config.yaml
num_classes: [6, 36]
moe_every: 2
patch_size: [4, 4]
layers: 10
final_lr_fraction: 0.05
Rows from block 3 of a small image classifier, named by matrix and row number. Rows with one number within an expert belong to one neuron, the router's apart. Each number is 200 + 20 x the weight over its row's rms, rounded and kept within 0 to 999. All counts start at 0.
After each expert's rows are labels from the 100 images, of 14848, where the router gives the expert most weight on average: "top examples" is what is common among them. Only what is clearly more common there than usual is listed. The data: scattered letters and digits in many colours. In brackets: how many of the 100, against the usual share in percent.
# router: router (model.blocks.3.mlp.router.weight, 16x384), inputs 160-191
# up: expert up (model.blocks.3.mlp.up, 16x192x384), inputs 160-191
# down: expert down (model.blocks.3.mlp.down, 16x384x192, transposed), outputs 160-191

# expert 8
router.8,183,180,186,195,210,215,228,219,178,176,212,204,242,191,187,168,216,183,226,214,158,206,259,216,156,196,217,209,215,183,213,209
up.0,216,222,224,223,211,183,181,185,193,225,220,221,195,198,198,177,205,217,218,188,200,202,208,156,177,180,197,225,201,211,198,156
down.0,209,205,243,194,184,212,216,202,215,222,217,180,202,186,189,219,227,173,208,219,200,197,214,196,208,199,236,201,205,151,222,187
up.1,189,185,204,176,193,183,206,181,190,202,184,206,179,225,200,176,191,210,199,205,238,190,175,216,202,184,173,210,187,193,216,228
down.1,173,161,169,189,204,203,205,196,173,188,213,175,207,208,204,187,196,184,172,206,166,209,190,221,192,189,217,226,194,186,221,211
up.2,199,188,217,184,194,188,183,233,193,182,193,219,198,216,185,201,154,193,186,192,195,176,217,216,178,222,183,179,188,206,196,194
down.2,213,225,180,199,211,201,190,214,203,166,170,206,202,213,200,166,200,177,212,232,181,224,231,199,208,228,204,196,193,178,172,218
up.3,148,207,178,193,224,168,221,240,205,197,189,207,208,223,200,223,181,197,221,188,206,197,207,200,170,210,184,193,185,205,172,203
down.3,205,221,182,183,199,215,212,251,225,189,175,187,215,233,205,199,183,188,214,244,196,188,232,204,204,231,220,184,188,190,191,189
up.4,204,192,197,206,206,188,200,206,203,230,190,199,159,245,191,200,187,238,207,202,211,161,163,205,212,189,191,200,165,211,189,204
down.4,180,167,187,186,193,163,216,185,188,207,196,176,196,187,190,175,193,194,178,212,160,201,181,224,209,187,221,213,163,201,198,218
up.5,207,194,205,186,189,216,220,172,207,196,178,196,173,212,183,204,184,186,191,200,169,175,203,209,200,214,225,237,213,212,223,185
down.5,230,217,232,242,226,176,222,185,237,179,201,222,214,207,201,212,199,197,220,195,170,230,193,178,172,216,210,192,225,220,227,169
up.6,188,183,200,210,229,214,207,198,177,232,187,193,190,176,191,177,218,212,187,202,223,221,193,200,211,174,177,218,178,216,160,209
down.6,176,196,192,198,214,222,182,188,175,194,201,172,188,193,175,196,204,207,204,181,181,180,167,244,212,206,190,260,231,207,216,222
up.7,211,192,216,200,194,210,207,194,201,215,170,189,189,231,197,178,185,206,190,223,183,200,193,170,231,201,217,238,199,230,189,185
down.7,172,189,208,190,174,189,219,199,204,200,200,136,241,212,172,198,203,177,175,229,195,168,182,220,209,215,213,205,185,203,213,173
up.8,221,194,234,210,185,201,180,167,194,212,159,214,185,223,201,185,231,195,184,193,186,157,196,215,211,208,204,198,192,175,176,204
down.8,229,220,234,205,229,189,240,202,227,187,214,222,214,209,236,189,208,196,220,205,160,247,190,173,174,207,213,190,233,175,218,173
up.9,190,167,177,213,172,197,213,168,222,227,202,213,200,178,208,241,204,211,216,198,248,203,180,177,242,195,171,186,176,230,179,186
down.9,177,207,189,187,194,172,202,208,201,231,227,184,169,196,209,181,181,207,207,181,211,191,206,219,201,171,168,199,188,225,213,224
up.10,221,197,188,184,197,180,210,203,195,206,175,213,189,193,198,194,192,185,202,185,214,188,219,218,176,224,159,170,174,253,219,193
down.10,208,194,208,196,211,198,193,205,201,196,182,205,218,234,209,179,219,206,201,212,227,182,201,181,209,221,187,187,189,168,167,217
top examples: count: one (90 vs 17.2)

# expert 2
router.2,197,207,200,215,224,182,198,220,192,217,209,205,202,186,201,170,201,209,207,169,188,179,150,177,195,195,187,209,183,210,211,177
up.0,256,194,185,165,158,214,185,176,225,163,230,210,182,234,152,228,183,210,183,212,236,200,190,206,198,205,214,195,209,215,190,220
down.0,210,186,227,208,216,169,178,181,203,165,169,203,163,226,171,175,171,167,200,196,163,223,155,219,184,197,221,221,207,200,205,204
up.1,179,195,206,200,220,193,183,186,188,187,230,189,235,191,213,185,212,182,181,187,216,209,188,271,244,189,208,249,181,205,202,228
down.1,195,182,201,196,238,205,209,197,178,182,213,196,192,224,145,196,226,184,180,194,157,215,193,260,194,192,236,235,192,206,184,202
up.2,186,169,210,193,213,195,169,190,189,192,243,175,213,231,200,192,205,172,155,200,223,210,193,248,210,179,204,223,199,208,192,213
down.2,210,200,194,199,196,208,207,211,230,203,237,216,175,249,175,221,200,210,171,202,160,153,234,238,191,225,227,196,193,215,212,192
up.3,242,194,188,165,162,216,195,178,216,153,201,216,179,225,164,234,182,204,190,204,210,195,203,223,204,205,209,190,197,206,190,229
down.3,194,177,220,193,208,183,167,199,211,192,188,215,155,197,173,174,182,189,201,195,145,199,174,220,187,189,241,226,191,212,199,206
up.4,226,198,202,200,161,195,208,208,220,214,168,231,175,190,204,214,193,189,224,223,215,175,229,145,192,217,191,130,208,221,219,188
down.4,205,196,227,194,210,229,216,197,191,205,218,198,180,198,190,212,197,181,156,203,207,181,218,226,225,219,222,244,170,193,207,184
up.5,254,184,190,181,172,212,174,183,224,174,231,204,189,226,183,229,194,224,189,200,230,211,196,203,198,200,204,187,195,207,175,236
down.5,218,180,221,207,204,183,192,198,187,175,166,208,174,210,178,198,183,154,207,207,165,210,187,203,178,205,194,212,195,197,201,202
up.6,229,193,191,198,192,216,194,175,219,206,218,208,198,201,207,213,216,198,186,190,219,205,241,209,207,184,177,152,170,224,174,201
down.6,223,201,223,204,202,200,201,172,215,180,231,257,174,227,170,202,190,190,214,191,143,212,204,196,193,214,243,210,182,185,200,200
up.7,234,206,210,215,194,191,202,218,211,194,187,226,194,202,172,197,198,209,216,206,188,187,193,192,181,217,188,211,224,209,194,181
down.7,199,214,167,202,180,198,233,184,193,211,197,176,247,153,234,212,205,210,244,199,232,203,210,139,193,194,134,155,222,208,211,190
up.8,219,227,195,168,212,254,167,211,180,204,182,213,197,196,168,194,191,200,214,235,174,218,241,191,171,156,215,211,215,182,162,219
down.8,183,213,189,196,216,209,222,210,187,185,191,181,253,181,213,185,221,226,234,191,212,190,204,177,200,185,151,180,214,214,201,217
up.9,271,204,189,187,169,209,169,184,231,152,213,224,179,223,148,224,182,214,182,202,215,204,191,207,195,202,205,184,205,220,208,214
down.9,222,192,238,194,190,196,163,179,231,186,196,213,139,242,156,206,181,173,183,206,164,188,183,238,195,222,221,218,190,192,201,197
up.10,195,208,190,204,196,188,218,137,210,187,227,200,192,223,223,211,200,193,206,206,182,213,218,147,179,200,220,177,228,179,207,193
down.10,208,224,208,188,201,215,225,192,219,163,242,225,180,248,163,223,188,177,194,208,182,231,212,227,178,207,261,200,219,198,199,190
top examples: count: one (98 vs 17.2)

# expert 1
router.1,172,182,199,215,211,241,216,181,190,219,209,215,226,157,215,197,203,174,245,188,169,195,227,170,180,196,199,216,237,195,203,193
up.0,154,188,163,212,221,174,232,221,215,199,208,177,194,233,190,196,212,188,168,177,221,186,214,218,216,205,228,192,188,235,211,206
down.0,195,213,208,194,243,197,198,180,194,191,227,177,188,197,171,220,211,165,183,161,177,193,183,231,206,181,209,244,220,234,189,219
up.1,205,225,164,186,196,206,206,191,219,220,221,202,205,195,201,181,225,191,229,190,179,190,209,170,218,186,191,206,201,233,172,199
down.1,207,227,167,193,211,230,198,234,210,149,195,208,212,208,203,205,206,204,177,206,222,229,216,204,172,199,157,197,196,158,217,215
up.2,157,211,177,182,248,201,210,183,203,218,188,179,187,198,186,176,233,185,193,162,200,185,204,207,218,175,182,175,175,246,234,205
down.2,174,212,187,207,215,153,222,202,170,218,184,199,164,162,190,217,211,170,208,167,185,196,179,197,204,193,224,248,227,208,221,220
up.3,192,195,192,172,226,171,213,219,185,169,180,216,187,219,202,175,198,185,172,197,233,223,196,213,211,211,181,188,178,237,207,196
down.3,200,193,212,171,198,208,185,184,187,205,182,218,193,178,167,164,209,157,202,189,186,193,179,184,213,191,187,234,213,220,176,230
up.4,227,233,224,202,215,150,221,187,199,194,197,221,202,183,232,198,219,212,184,179,209,258,205,192,200,184,203,224,213,193,189,240
down.4,198,217,212,230,209,217,215,193,207,185,216,207,217,192,180,191,212,206,222,166,183,200,210,216,256,198,216,182,205,163,204,219
up.5,164,183,121,214,225,219,221,244,187,206,204,212,176,196,205,210,212,220,220,201,212,177,233,215,196,174,204,154,192,216,221,197
down.5,214,172,203,178,232,209,184,192,167,243,215,213,193,192,212,189,217,197,203,191,216,191,207,186,200,216,176,220,227,222,217,169
up.6,170,204,208,203,204,196,211,193,211,158,213,210,199,175,190,200,194,212,230,198,217,188,168,202,231,216,223,191,161,213,194,186
down.6,215,162,213,200,202,206,213,194,169,220,176,209,177,154,183,190,199,163,207,171,169,188,170,198,188,193,193,251,205,234,170,187
up.7,194,200,168,181,199,201,227,185,189,198,204,228,200,196,212,175,199,175,236,220,191,181,227,177,194,201,168,183,209,200,178,217
down.7,214,215,171,194,210,220,195,208,203,178,205,211,199,202,208,201,205,214,192,191,204,245,197,202,182,209,206,208,206,161,212,223
up.8,201,190,193,206,203,209,170,211,221,233,225,206,197,196,206,229,200,198,199,173,245,185,212,150,216,215,198,195,196,189,198,197
down.8,201,161,221,179,194,224,203,187,141,221,208,213,190,152,193,207,169,172,207,195,208,189,176,164,191,196,223,248,208,210,198,188
up.9,183,212,203,189,192,191,176,210,223,212,191,195,169,197,177,189,197,234,211,201,204,193,181,196,220,210,192,198,198,224,184,199
down.9,223,233,189,205,176,218,200,207,190,154,212,217,199,216,199,227,215,208,228,204,206,228,236,215,189,205,182,189,200,173,219,217
up.10,204,228,210,188,209,192,192,169,235,221,230,192,189,205,187,201,185,221,190,186,169,212,187,165,228,223,205,170,190,221,198,176
down.10,230,204,187,242,208,197,197,205,225,144,216,178,224,232,181,153,191,203,227,209,159,209,193,232,180,220,219,221,200,161,175,215
top examples: count: one (87 vs 17.2)

# expert 9
router.9,183,216,212,161,187,192,196,246,219,175,185,191,226,214,208,203,189,197,167,184,219,227,209,215,202,193,178,212,190,192,180,178
up.0,202,195,191,206,203,213,206,201,209,200,213,223,203,163,184,158,204,172,184,204,215,173,238,192,205,198,197,187,203,201,232,208
down.0,207,193,186,223,192,172,175,165,223,196,144,197,178,198,208,201,182,189,191,196,207,197,225,243,203,189,197,239,189,179,207,232
up.1,191,187,162,222,208,216,198,205,199,196,216,238,195,196,216,184,212,243,220,192,169,191,188,216,206,132,217,182,153,182,186,242
down.1,226,200,193,206,193,188,223,196,198,177,201,166,170,217,200,221,201,183,183,220,224,197,213,225,194,246,198,194,201,204,257,223
up.2,196,238,176,209,187,226,195,196,210,200,223,184,209,204,209,198,193,223,221,187,189,166,172,200,205,171,211,169,194,202,194,187
down.2,181,188,217,217,192,196,219,250,206,219,207,197,218,173,173,217,178,209,226,206,186,189,194,187,200,201,224,225,221,186,174,208
up.3,214,217,154,220,217,208,185,162,208,236,209,202,191,182,202,206,208,198,203,223,230,213,173,172,252,204,220,247,194,226,228,230
down.3,244,210,171,193,216,188,229,162,215,231,210,188,197,213,185,199,186,163,238,194,191,193,168,203,195,195,216,179,203,235,218,180
up.4,225,182,204,218,185,179,203,209,200,240,194,227,190,207,206,215,200,199,211,223,222,182,195,166,190,210,202,240,203,227,195,163
down.4,197,179,208,202,160,176,180,196,221,200,200,199,181,200,227,198,220,194,189,175,207,162,201,177,228,216,178,168,182,219,210,208
up.5,200,195,175,209,204,193,154,204,230,218,189,210,181,216,200,221,230,223,202,194,243,178,219,191,235,186,197,204,189,192,239,223
down.5,210,170,197,224,170,202,188,209,231,203,186,176,206,198,193,201,218,179,206,200,174,162,205,184,232,220,235,212,221,187,186,184
up.6,235,210,203,209,225,189,198,161,211,208,203,211,204,168,217,190,216,189,191,195,224,213,185,190,206,206,212,231,216,206,222,239
down.6,235,222,206,189,205,191,235,181,185,202,201,192,189,174,210,218,190,146,266,223,195,174,196,159,174,211,217,167,244,183,229,153
up.7,213,171,225,217,189,214,198,191,189,190,230,207,207,167,225,208,178,193,207,214,191,196,154,186,177,192,243,206,187,202,184,173
down.7,200,186,198,171,225,197,213,219,208,210,216,167,176,235,183,186,180,197,208,246,197,171,187,191,190,237,195,180,194,171,230,179
up.8,182,244,203,206,199,195,177,192,219,212,189,173,189,237,186,190,192,243,220,198,232,201,218,219,226,208,173,192,166,224,207,186
down.8,230,210,206,199,203,191,223,208,221,204,242,169,240,230,192,212,227,200,238,213,186,171,197,176,193,242,220,212,204,194,169,202
up.9,222,175,175,201,189,196,198,211,182,217,219,174,194,233,185,198,205,224,204,217,224,215,179,196,194,216,203,221,185,213,197,205
down.9,251,207,210,198,183,196,176,214,220,196,189,184,231,179,214,255,213,202,190,190,224,193,189,209,210,217,168,184,205,211,205,201
up.10,212,176,184,187,213,179,218,201,209,210,208,208,200,190,197,217,211,196,204,217,204,220,178,178,179,206,210,215,198,248,198,164
down.10,200,229,195,197,196,192,194,173,195,187,182,207,196,185,239,229,203,226,168,211,240,241,202,174,186,206,191,203,216,202,193,239
top examples: green (69 vs 39.1); count: six (67 vs 16.3); the character D (29 vs 9.2); the character Z (25 vs 9.3)

# expert 15
router.15,213,185,188,203,223,199,201,201,185,215,196,231,176,196,206,205,222,229,176,193,224,202,189,216,189,212,229,166,191,178,208,219
up.0,188,198,180,179,194,168,184,221,216,185,201,170,213,240,152,205,199,217,202,203,209,195,193,218,198,216,183,189,220,213,167,171
down.0,236,185,209,239,212,193,192,183,185,202,212,233,210,139,212,223,226,233,199,188,246,207,220,195,177,215,175,193,194,201,194,197
up.1,186,231,214,215,225,203,214,190,220,202,224,229,196,208,204,193,189,146,182,198,164,221,189,219,232,206,170,228,219,236,212,213
down.1,209,168,222,190,205,197,201,238,205,197,190,179,173,207,212,187,212,210,164,186,219,207,143,200,207,183,187,194,170,192,179,199
up.2,225,186,205,216,191,207,159,236,199,181,204,158,241,238,178,182,186,202,204,207,162,220,193,188,173,195,217,200,217,200,187,169
down.2,225,182,197,207,162,166,211,215,197,193,218,174,211,210,189,207,162,188,238,228,204,226,189,166,144,227,215,188,212,159,175,204
up.3,193,191,210,195,194,208,200,208,198,227,184,200,188,253,185,214,200,197,172,197,208,191,206,220,233,186,139,220,176,216,181,203
down.3,220,203,215,214,176,201,195,197,195,218,168,215,175,134,223,198,221,202,194,216,218,200,219,182,177,185,204,203,197,194,201,218
up.4,233,218,207,197,188,189,207,218,197,238,188,180,184,221,184,246,167,200,205,213,197,210,173,174,190,181,199,215,220,200,215,177
down.4,218,197,185,205,207,179,184,181,186,184,215,185,218,189,218,206,214,215,193,210,168,214,196,198,198,202,192,212,210,200,158,228
up.5,208,193,217,202,190,181,211,183,195,206,204,193,192,208,192,188,190,179,206,229,202,186,229,204,210,191,206,234,188,229,198,202
down.5,171,211,196,209,218,209,206,210,240,205,206,203,216,213,223,192,219,219,193,190,183,189,201,181,242,192,221,197,205,189,210,208
up.6,185,186,198,197,217,189,208,213,173,194,221,240,186,174,198,192,198,227,212,212,226,203,196,190,224,174,207,174,199,205,203,210
down.6,184,202,241,179,188,212,190,193,208,206,190,198,222,192,234,233,207,173,203,201,211,175,248,188,230,201,187,192,197,194,208,187
up.7,185,219,219,194,200,215,189,211,209,212,215,172,187,214,206,221,193,168,176,188,189,216,201,225,218,189,200,221,197,218,191,246
down.7,182,205,184,201,224,186,208,207,220,188,189,198,174,221,199,190,199,209,173,209,196,222,183,219,242,192,198,217,193,191,180,211
up.8,194,188,212,196,205,209,225,204,163,217,180,166,203,184,194,184,194,198,172,249,172,215,215,231,199,178,203,249,204,242,197,220
down.8,184,181,185,192,246,174,197,221,236,181,211,181,208,243,200,184,216,191,192,194,166,216,196,198,222,180,209,223,203,196,196,226
up.9,221,189,195,190,190,193,190,252,173,198,175,165,181,202,175,210,174,193,234,224,203,216,185,200,193,191,203,201,199,208,200,186
down.9,215,195,201,185,200,207,194,192,162,181,177,182,198,199,196,213,184,212,189,198,191,204,180,187,170,229,159,224,197,208,172,200
up.10,224,188,251,200,171,175,176,217,175,195,183,190,196,195,182,225,186,186,196,193,188,211,171,176,192,196,193,173,196,200,171,189
down.10,215,189,197,196,184,189,205,188,177,179,206,205,224,187,219,213,191,188,213,191,198,192,192,184,200,202,167,207,184,228,164,214
top examples: black (45 vs 19.7)

# expert 12
router.12,218,174,193,204,175,195,197,188,230,213,209,203,184,184,218,177,181,173,194,227,214,195,241,186,215,228,235,207,203,181,196,194
up.0,199,185,178,175,202,175,198,202,187,189,214,186,173,229,181,179,213,181,216,210,258,202,208,210,211,230,162,197,203,192,212,238
down.0,220,195,213,230,179,204,225,199,178,191,175,164,162,216,200,216,173,206,211,211,184,195,195,215,216,206,213,178,176,178,232,203
up.1,210,194,189,193,205,206,190,217,189,213,214,203,216,212,224,223,214,197,219,200,201,175,208,179,210,208,194,212,187,189,213,206
down.1,204,230,219,202,188,190,201,181,250,186,201,174,204,217,177,192,183,183,203,210,205,181,193,236,206,228,212,199,180,182,226,208
up.2,190,200,207,215,209,175,215,194,193,227,184,187,180,202,197,209,232,230,176,188,217,200,191,178,203,189,181,167,160,224,205,211
down.2,162,169,219,194,221,230,202,178,205,215,216,208,200,192,178,198,205,192,174,181,179,177,168,183,200,224,207,192,190,214,224,161
up.3,204,189,187,183,204,216,213,192,186,218,223,231,193,168,177,168,203,197,218,208,218,198,188,182,146,211,200,194,198,195,214,190
down.3,215,224,184,206,200,211,213,193,202,183,219,206,180,182,205,186,174,245,238,182,201,186,182,196,221,209,206,158,168,185,211,179
up.4,190,188,234,174,216,225,195,206,200,219,208,220,212,174,204,214,198,210,188,189,224,178,204,175,193,200,232,229,210,202,215,203
down.4,181,185,175,197,218,196,197,212,172,215,253,227,201,210,205,185,176,208,168,198,246,250,177,189,196,231,181,217,225,202,191,199
up.5,210,195,215,207,206,206,182,214,219,210,209,173,239,210,205,209,205,206,212,178,180,167,211,184,224,197,220,208,187,214,221,196
down.5,224,191,203,214,186,168,186,184,211,152,203,190,220,213,182,170,200,175,212,205,200,189,215,224,221,229,194,195,192,164,204,229
up.6,191,177,220,214,214,217,181,192,211,228,223,193,215,191,222,208,233,209,223,194,154,189,196,184,202,168,230,200,176,209,175,190
down.6,206,196,184,194,180,221,207,233,209,245,198,219,199,182,222,235,209,220,178,210,192,196,202,154,209,192,187,186,183,195,220,147
up.7,210,203,214,194,195,204,216,244,239,188,228,182,208,186,198,177,188,212,206,198,172,213,181,189,220,182,240,199,198,186,215,175
down.7,242,224,197,176,208,171,214,183,214,179,195,162,221,166,197,201,212,171,198,177,193,219,219,199,209,254,214,197,233,193,216,173
up.8,213,199,229,212,192,182,207,228,188,212,204,213,202,158,213,210,162,246,204,215,139,217,171,193,183,192,197,213,210,198,203,214
down.8,188,184,201,220,256,206,216,188,217,175,207,182,243,209,193,179,236,235,186,143,199,203,170,206,213,195,207,198,195,230,176,235
up.9,173,211,167,173,218,227,187,190,224,199,202,205,220,191,172,180,200,215,224,194,172,208,194,203,181,175,202,178,210,225,225,179
down.9,217,197,208,224,182,201,190,190,239,227,202,202,193,191,210,205,185,234,196,206,224,194,192,207,236,231,225,166,194,172,213,212
up.10,196,188,194,177,211,203,175,200,183,192,215,179,230,187,166,198,180,205,199,198,195,222,198,223,197,192,183,215,179,201,204,182
down.10,148,236,193,184,231,184,237,189,189,236,189,205,182,193,233,226,215,220,185,187,213,210,141,189,183,199,177,216,207,221,209,209
top examples: count: six (48 vs 16.3)

# expert 13
router.13,192,179,188,203,204,235,226,212,187,196,227,192,257,209,187,177,228,194,245,226,176,194,242,201,178,192,194,209,226,194,226,226
up.0,177,199,216,214,244,196,205,205,227,224,198,192,190,219,204,192,188,220,189,195,198,231,228,201,208,184,206,138,171,221,198,195
down.0,219,141,183,180,190,188,196,219,174,199,221,152,227,230,197,214,171,188,176,228,179,221,208,201,199,234,176,197,220,174,205,233
up.1,238,191,177,196,176,214,203,192,156,206,213,199,172,216,216,195,173,203,206,208,195,216,198,175,180,205,181,213,210,181,189,200
down.1,208,211,225,177,180,243,208,197,231,204,199,239,238,161,184,197,218,189,203,213,212,202,201,216,215,176,201,216,219,191,187,215
up.2,183,168,191,207,237,179,228,181,225,217,212,191,178,221,197,189,220,175,186,188,220,195,198,205,220,208,191,182,193,227,189,244
down.2,236,171,185,220,202,183,188,200,193,193,198,189,208,225,218,199,201,198,233,211,216,203,218,216,183,177,176,165,204,215,194,255
up.3,188,199,171,191,234,186,234,221,214,207,190,183,202,209,225,200,226,188,203,194,203,209,224,187,209,172,206,162,207,204,200,209
down.3,226,155,168,205,170,201,215,234,199,174,186,200,228,214,222,209,168,206,225,213,184,216,206,198,213,205,210,203,208,173,192,264
up.4,178,227,192,183,197,178,229,231,214,192,174,166,190,194,213,197,199,217,229,222,215,224,204,216,186,206,214,171,203,215,212,184
down.4,180,187,202,175,177,206,189,222,181,236,203,209,179,185,188,201,194,187,176,217,197,193,171,156,219,187,204,236,217,189,226,211
up.5,197,205,218,216,196,203,182,230,246,207,174,218,211,202,187,228,231,211,154,171,177,218,236,197,234,159,174,185,225,229,193,201
down.5,224,202,220,182,207,176,197,211,176,173,229,170,227,211,184,179,171,200,222,220,227,209,218,209,217,229,187,198,245,170,228,190
up.6,185,195,207,192,230,217,206,217,248,244,191,200,207,200,204,224,232,216,197,187,207,191,212,205,225,177,200,167,188,216,188,216
down.6,219,148,207,203,195,194,178,206,193,178,231,157,210,205,209,213,173,174,174,220,198,219,215,215,180,224,186,190,195,196,236,193
up.7,195,205,209,212,204,196,190,206,193,195,209,162,204,181,213,207,212,248,229,183,218,213,198,201,190,166,224,195,177,226,200,197
down.7,176,189,170,199,203,208,195,194,176,242,202,201,151,165,222,216,194,208,206,210,231,190,170,158,135,192,192,217,198,205,205,184
up.8,246,183,211,194,184,183,176,193,240,203,224,175,227,198,191,193,194,222,212,199,182,199,153,192,192,205,205,198,215,212,198,206
down.8,204,206,198,203,178,188,192,248,203,202,201,196,191,224,232,224,182,201,184,198,202,204,182,204,195,206,178,218,191,194,194,211
up.9,191,229,188,200,193,199,219,190,173,194,187,160,223,182,200,185,193,194,169,207,203,248,231,207,186,180,182,190,190,232,177,203
down.9,202,218,183,171,200,236,217,174,179,236,195,216,208,180,194,219,212,205,214,203,230,225,197,178,195,176,183,221,237,226,199,214
up.10,205,199,204,197,200,204,183,220,196,222,179,172,190,205,193,209,205,225,158,195,220,236,182,202,233,154,191,202,187,191,158,213
down.10,209,163,193,196,204,191,201,229,203,185,206,194,197,210,207,179,187,207,191,211,208,207,209,208,231,215,221,220,207,196,197,233
top examples: count: one (59 vs 17.2)

# expert 7
router.7,195,179,175,189,209,244,223,191,179,190,226,219,239,189,187,187,236,197,221,214,167,221,245,212,176,193,199,216,217,187,230,212
up.0,202,169,194,206,185,231,202,184,202,221,208,184,182,205,227,207,220,237,226,161,220,154,164,203,192,188,176,205,179,242,188,192
down.0,237,213,220,198,171,182,203,203,175,190,160,200,209,175,249,249,178,199,205,204,195,199,203,193,220,232,207,218,200,124,183,205
up.1,204,183,212,215,202,191,193,215,195,215,223,206,199,192,203,240,181,218,201,182,210,184,175,177,222,237,212,191,195,169,192,182
down.1,163,201,188,187,223,221,185,187,184,199,197,198,164,210,144,208,230,174,159,208,218,224,212,230,209,177,212,227,203,202,198,195
up.2,188,223,234,177,233,200,188,233,211,206,223,215,202,214,192,187,214,199,172,185,154,217,212,210,202,177,197,190,213,208,200,218
down.2,189,208,209,201,172,188,194,217,231,198,192,213,179,186,162,186,191,193,221,203,171,193,185,228,202,197,189,211,218,196,219,183
up.3,201,175,221,204,198,206,169,230,225,207,190,200,198,196,230,218,187,233,171,179,190,188,192,190,207,207,184,178,193,201,209,189
down.3,208,185,225,221,182,189,198,235,196,171,209,200,218,187,184,191,191,203,192,188,189,188,254,205,203,200,216,184,228,182,203,203
up.4,192,208,205,204,223,188,202,227,216,229,208,210,186,187,209,253,217,243,185,145,218,189,192,180,229,195,174,166,179,213,175,201
down.4,164,217,185,200,227,215,220,242,182,208,209,200,192,183,185,215,244,198,147,211,190,247,227,202,175,187,208,186,241,181,183,182
up.5,199,200,199,195,227,192,190,223,195,199,232,198,219,183,200,195,230,205,197,175,194,210,173,207,219,151,199,218,204,221,145,234
down.5,219,185,186,215,176,222,197,183,210,203,176,222,204,179,196,205,197,203,178,212,212,203,250,186,171,228,218,206,221,185,211,188
up.6,210,209,193,232,186,185,191,217,208,244,190,230,169,181,218,242,219,234,196,151,197,197,194,192,210,194,170,191,203,232,167,197
down.6,196,200,192,196,186,185,204,248,203,184,205,210,174,162,217,216,180,202,178,209,190,222,227,199,167,204,230,208,212,147,193,201
up.7,192,190,222,195,209,185,190,212,215,224,198,201,170,192,225,236,198,244,194,171,209,186,176,168,215,202,185,168,172,183,198,189
down.7,191,198,174,214,216,196,213,226,199,178,201,207,192,216,171,194,214,185,198,227,187,224,261,206,174,191,213,180,224,184,200,195
up.8,192,212,221,203,219,203,192,218,203,198,215,220,214,186,188,198,208,223,222,191,190,189,200,170,210,171,190,198,229,213,192,181
down.8,241,194,194,216,179,197,220,199,223,172,189,177,203,157,217,201,198,214,216,191,170,191,208,200,216,237,208,197,212,188,229,207
up.9,197,234,209,170,220,190,223,232,205,224,202,221,208,164,224,202,203,215,182,181,173,223,222,191,220,198,206,219,229,210,178,193
down.9,165,174,194,184,188,166,219,216,171,193,211,211,188,172,204,179,201,163,219,201,203,185,249,207,176,198,235,215,250,195,210,203
up.10,195,185,242,202,199,173,180,228,169,224,174,237,184,206,211,218,202,211,201,191,201,198,210,183,232,213,207,213,213,164,146,206
down.10,196,193,172,210,213,230,198,197,193,186,224,200,198,188,197,198,258,215,190,212,203,244,228,197,172,196,201,160,215,177,215,212
top examples: count: one (80 vs 17.2)